Weights of a small contrastive image-text model.
Training: 18200 steps, batches of 256.
Data: trained on drawn branching plants, 36250 training examples, 128.5 epochs.
Rows from block 3 of the image encoder of a small contrastive image-text model, named by matrix and row number. Each number is 128 + 32 x the weight over its row's rms, rounded and kept within 0 to 255. All counts start at 0. Numbers have three digits each.
After each channel's rows are labels from the 100 images, of 14848, where the channel reaches its highest value: "strongest on" is what is common among them; "patch colour" is the nearest of a few named colours to the mean colour under the peak. Only what is clearly more common there than usual is listed. The data: drawn branching plants.
# conv: pointwise conv (encoder.blocks.3.conv.weight, 128x64x1x1), inputs 0-63

conv.60:138145098117165168146060112156128113086185064137170103155102081175173134084173119130105113143140107130115127172148109134061176099132132071165116159095154193145102155146169130093122138080115116
strongest on: autumn leaves
patch colour: pink

conv.113:176076108102118137052142168165107174157163129212168098121156117094105128095092163127167090128169140158122097124122047076158135082123116153137130156079174114152124107142085131116117120145151116
strongest on: autumn leaves; drooping
patch colour: grey

conv.105:134081110083105160137127175103143137154104120147093141177126123095196131164199141127147121091078111102112156093174109152191147130101073131065140138155114184107188157148079123143140080128150150
strongest on: wide
patch colour: grey

conv.28:171129066181103104115122142089099110093153179124133208136098111153120110155142107169108148132092160094147129175073169148088103129162145179146139111166112144115121127076064144183078122086105146
strongest on: narrow
patch colour: white

conv.40:160156078085093096035137201161185118106138127156093133122177080124095153121171164131156098104164166141156099121141115160116126142137126109092146117095067153139121104117147116138127140168104208
strongest on: three-way forks; wide
patch colour: grey

conv.127:114115076133074100114128218110167043207117165121142137104097109117173127098162169163136132130153176138157156108130108092099129097163160109097107143142175130152118150121174142114081121131143180
strongest on: wide
patch colour: grey

conv.83:199151142108143166055088036127116151102163088134099108066122139097074106145181128151134159145126143065126122132125127076157097129150124171114085136096173125119180128127133124134138069114101135
strongest on: leaning right; spreading
patch colour: grey

conv.90:139130122142128145100154147113087153180077128191082184115110169124132137151102066112132123150125084077103054119068124084148164132204047118144176118170094129101124107111128132130134117122133129
strongest on: spreading; white flowers
patch colour: white

conv.34:160132121130109114071101161123151065103090155096177118120097099108138086140184134095140118133137065093180125038167130122188118136139135142140101140099195139168168074149146149144102144089152104
strongest on: two-way forks; autumn leaves; spreading
patch colour: grey

conv.124:112185104095193110121110127149114143153150130158164150128132137148067160075137161147102139138159092119079122180123101130095158167134170110095080114173086131168095085110102126131055093197175144
strongest on: two-way forks; narrow
patch colour: white

conv.109:094116087119115143111116113105095148176124105108111163165083100065103170083162126106127126196123134148081103185118093092128158104128103129088200152112095070123141099094084095165081137128102182
strongest on: green leaves; leaning left
patch colour: green

conv.111:184108109097096147066117122121146144110097096130104132119110160075130111082116157136151114133096134094113104114109109119101155069121106108174045149096066203098110100132156112101133168113092210
strongest on: autumn leaves
patch colour: brown

conv.55:135062082148068138197103167116180148115119156107130106168096138096107152085161087120131066159141148063091104176123139096078090103106074147174097136119114102163142104131110116089134138143100100
strongest on: autumn leaves; two-way forks; narrow
patch colour: brown; red

conv.8:128114125077135118088133177110107125146164121127128079119135139112191121140170100101159186175118138145163101143152152059116114110157186116076087142140157114165181120062161078109140137188071114
strongest on: two-way forks; wide
patch colour: grey

conv.4:118131182153095171137163160139130187186118081183148124195099121057121163087117146158127131084130158147106140160082176127125120141106093150116170159187101097145170138098114146109073125085110134
strongest on: autumn leaves
patch colour: grey

conv.86:119172114118221138091126098172121098133177103199126096096131162129128133114084147118153164143110064185151175139087113123156102144167161120103144078054114134131115096158133143115095104122091086
strongest on: narrow
patch colour: grey

conv.63:161075119141082129206136117119160141090136064155166116096094147115112135091135120179089096126142124103142151117169088107119049128068156178185194106140155151108105079137110150130119094150142138
strongest on: autumn leaves; narrow
patch colour: brown

conv.78:116118105194124106080077089120086149098150119191095123121126099137158116084082145133162114120173140178105134084113153141128127128122174165120132163118099172134097162102070096202092194156154093
strongest on: autumn leaves; drooping
patch colour: white; pink

conv.118:131064112112162110115170085118126109168117083210145134123103176174115130088101158075105111101114113108161130161126090130096105215134127128089132160094127100136113146169107170107085069173110100
strongest on: narrow
patch colour: white

conv.88:086117127096086090110175199117094133136099086081130230150150111137119127156073085165119138175135099066140112058103136138126129174112082142119151106112107079126095100144127125135143124105136088
strongest on: narrow
patch colour: white

conv.108:124150127117138196131125139129109133120112124120133095099104085112066103075161116150135168080145146110148187111062079132079137093089115078174111139095130106211087147094112058107130106097133155
strongest on: autumn leaves; narrow
patch colour: brown

conv.32:075101070174084098134167142117192152068137137120129115153087126200116101116133057092123145129147133139151071121123122164165096148150136146094105155144111100165129136142117124144101209084187131
strongest on: autumn leaves; leaning left; drooping
patch colour: white; pink

conv.6:135145158160042107120146113136118182097120135144116146160120164166091098139137139177127122170144138140103179085112075110155166084091124105109155116193122164144111158114236077119124105132110102
strongest on: three-way forks; autumn leaves; leaning left
patch colour: pink

conv.84:061136123126119116120135092145104240120192127163096127119103168167143135127130161132128088121136158134152130124147111094143096096071129138082127086107068179123092142085181126109106156109194105
strongest on: three-way forks; autumn leaves; leaning left
patch colour: pink

conv.106:096176169140121152105127198157142080129136093127108156135120140169142108121148089097083193090185167067126088132110106132184097102070103092141104122101111098103174149125159129178165166161135096
strongest on: wide
patch colour: grey

conv.30:077176121141132111137135163129119096127134118165102103196137104095137093127098166145076191118076128208124123040119091119133138113064126148124131161173080155114129199086130120117148111134108118
strongest on: autumn leaves
patch colour: pink

conv.97:141148119083114167057164111111152104078119118097154123121112089139089118138113096116131179082091076126162149140145155145136160124104087213146156129098132111187087091152115124102142188087193090
strongest on: autumn leaves
patch colour: grey

conv.98:091106118112088089138118161130154159124102172089182158107127148157141106124124083129083129068054194160134167122152114123177174102100104131119105085122135154119153177141195129173146169167079108
strongest on: three-way forks; autumn leaves; leaning left
patch colour: pink

conv.80:133130139151148142137159153157161185127165209150110117138144129084036150072118091105166128135161157125076088103126115167111093142141047146175101086128127110101186153128162130156146129115113158
strongest on: pink blossoms; narrow
patch colour: pink

conv.62:143157129088097103147131120193133149152152255125137172080129171149131113134101099179096120141141112121097079153143129144120108179165119129094090151098158126158110103193136139101153139116182161
strongest on: pink blossoms; leaning left
patch colour: pink

conv.85:146116115122097158077085093133119118173097255125119115144077183140128148128146142185136116141185131179129120131125125116113150136121086137110098100115168091142110143142099116113099090143110143
strongest on: pink blossoms; leaning left
patch colour: pink

conv.122:166119096087091137157142157075177123203147176151127173133122110136114154100118136239117120092117105102132113125099099082126169162143129143129115137099153141125096150082139086149151155177174186
strongest on: pink blossoms; leaning left
patch colour: pink

conv.71:106082116150153050137194147150149162150143170133122237107089138127101093105132119150150122060141160074111089113128123108143118120124136130109136160096105079166111145126098131160141089129204125
strongest on: spreading
patch colour: white

conv.18:106098090155128109127167122130132172138112215095144108073098155112163144153109150135112120161159141169140104182130150146138162136181135146138152121079116111166119161136165178120091144190172228
strongest on: pink blossoms; leaning left
patch colour: pink

conv.64:105079142113090150113159139152103137130110230150102140151158100104175193098132163134152186116093125146129103089104086112135109089144091136207137115112137165080130100145158126104115091162174176
strongest on: pink blossoms; leaning left
patch colour: pink

conv.43:148084096145086164135063071110127181100133156114092124181125094120159127136153139102110108088129204174100077129147164125124132138115157139116076157145122108033158069175117135118112135120093145
strongest on: pink blossoms; narrow; night
patch colour: pink

conv.102:129079106166100125135100136111127119121130090112122229093115056113150133090116112124090207120086158135117150086145079129150114172107079129118095120083108095091143187150094110078113115090145110
strongest on: spreading
patch colour: white

conv.91:185119052102128109073087105131137189146116088127092069083125060169160150106112128121157084139109119147173150154136128106167133086141131156090138138124072145142100140095071111120104144129100196
strongest on: autumn leaves; drooping; leaning left
patch colour: pink

conv.77:115137109131121154125146088071135117142128088120132161184127129070158164203133146146162110098126098168091121058114199114152127178165178168138121119143146086099152108104062090105138124163074150
strongest on: autumn leaves
patch colour: pink

conv.89:094165065127072102084100102154185119125101102120127162138116172078063116110130091108157113131141083132141094159129148115105181139083159154118141081166093098158235128119129108134139130124148165
strongest on: spreading
patch colour: grey

conv.57:111088105181162133133136085146080145095076120206138222189095158147168149119088103142143144102129104076138128164145108102104106154140120149064096105116127107121168116144109062128122100107159134
strongest on: narrow
patch colour: white

conv.51:127143103190064115131144051145119131206140118168141130111109164134157155100160152122057095132131146161162113173132100103145158100110157162066119181097129104110162109092132151126110183074141159
strongest on: drooping; autumn leaves
patch colour: white

conv.50:154128132161168143117151104151131179188134107076106145108182169116130168085165085116163095085135192121150135121139071159145138095120102115136123107134142111107213112154202052104111118111111137
strongest on: three-way forks; autumn leaves; spreading
patch colour: grey

conv.95:143050090133125154104117124167175156127115091083182030070136092128132132117106165112092109133176111173163100128101101117131141187130131154084110115139099109109097119122077188100116154148100114
strongest on: drooping; pink blossoms; autumn leaves
patch colour: pink; white

conv.68:117113101171041146150070110117075176152096113154070108141155173157126165110113095141140192107125143138088136115092124126134121103121166134113151160189136147107186135079153101115121047156103136
strongest on: three-way forks; autumn leaves; leaning left
patch colour: grey

conv.22:104143114101195138161119161119074183114110102153135153122132167164071106145078110149071094089136160119101094102108063121098106156059114161113174163080097073145116159151126137133113173097105124
strongest on: three-way forks; autumn leaves; leaning left
patch colour: grey

conv.25:137150131124114122087123111159139152115209098142184139060109074116185182056183087135159148157134137109138080087086116093073151104105112126132157131122161102115158133115095121110073146143132083
strongest on: autumn leaves
patch colour: grey

conv.93:139096123177062156125129225123110138161094117190093114103106185131112087096096130143154108137141191143071165109049101125106138102133155142142115139038133134118131128128149111119132115147147144
strongest on: leaning left; autumn leaves
patch colour: white

conv.45:114114123142083144096129156124114113167093094117139122117125131156111061098069112172090074138134100100104165097096100068121116087080069109133198125087156129144104225130089156099106129137139138
strongest on: spreading
patch colour: pink

conv.120:099161152144165126140144063190109136100140158176035103130129133084148099140116117140094125101139132170170135135180155127157123102115160072147126173154136141126072174183114131143083058118103101
strongest on: autumn leaves; drooping; leaning right
patch colour: pink

conv.10:111121132146084103094102214156131112103109122124140153200137142230087093088191099141126125127072106090098159136166161151105132126097113127160120164138097105115204147109159149161128130121133119
strongest on: wide; spreading
patch colour: grey

conv.115:194119102094091122208106137178124122128124078090110117186070127135100141186172102165113165158117131136076142101164100191106127100111122171132125144133169062126083091109117122110092141160112131
strongest on: two-way forks; autumn leaves; narrow
patch colour: brown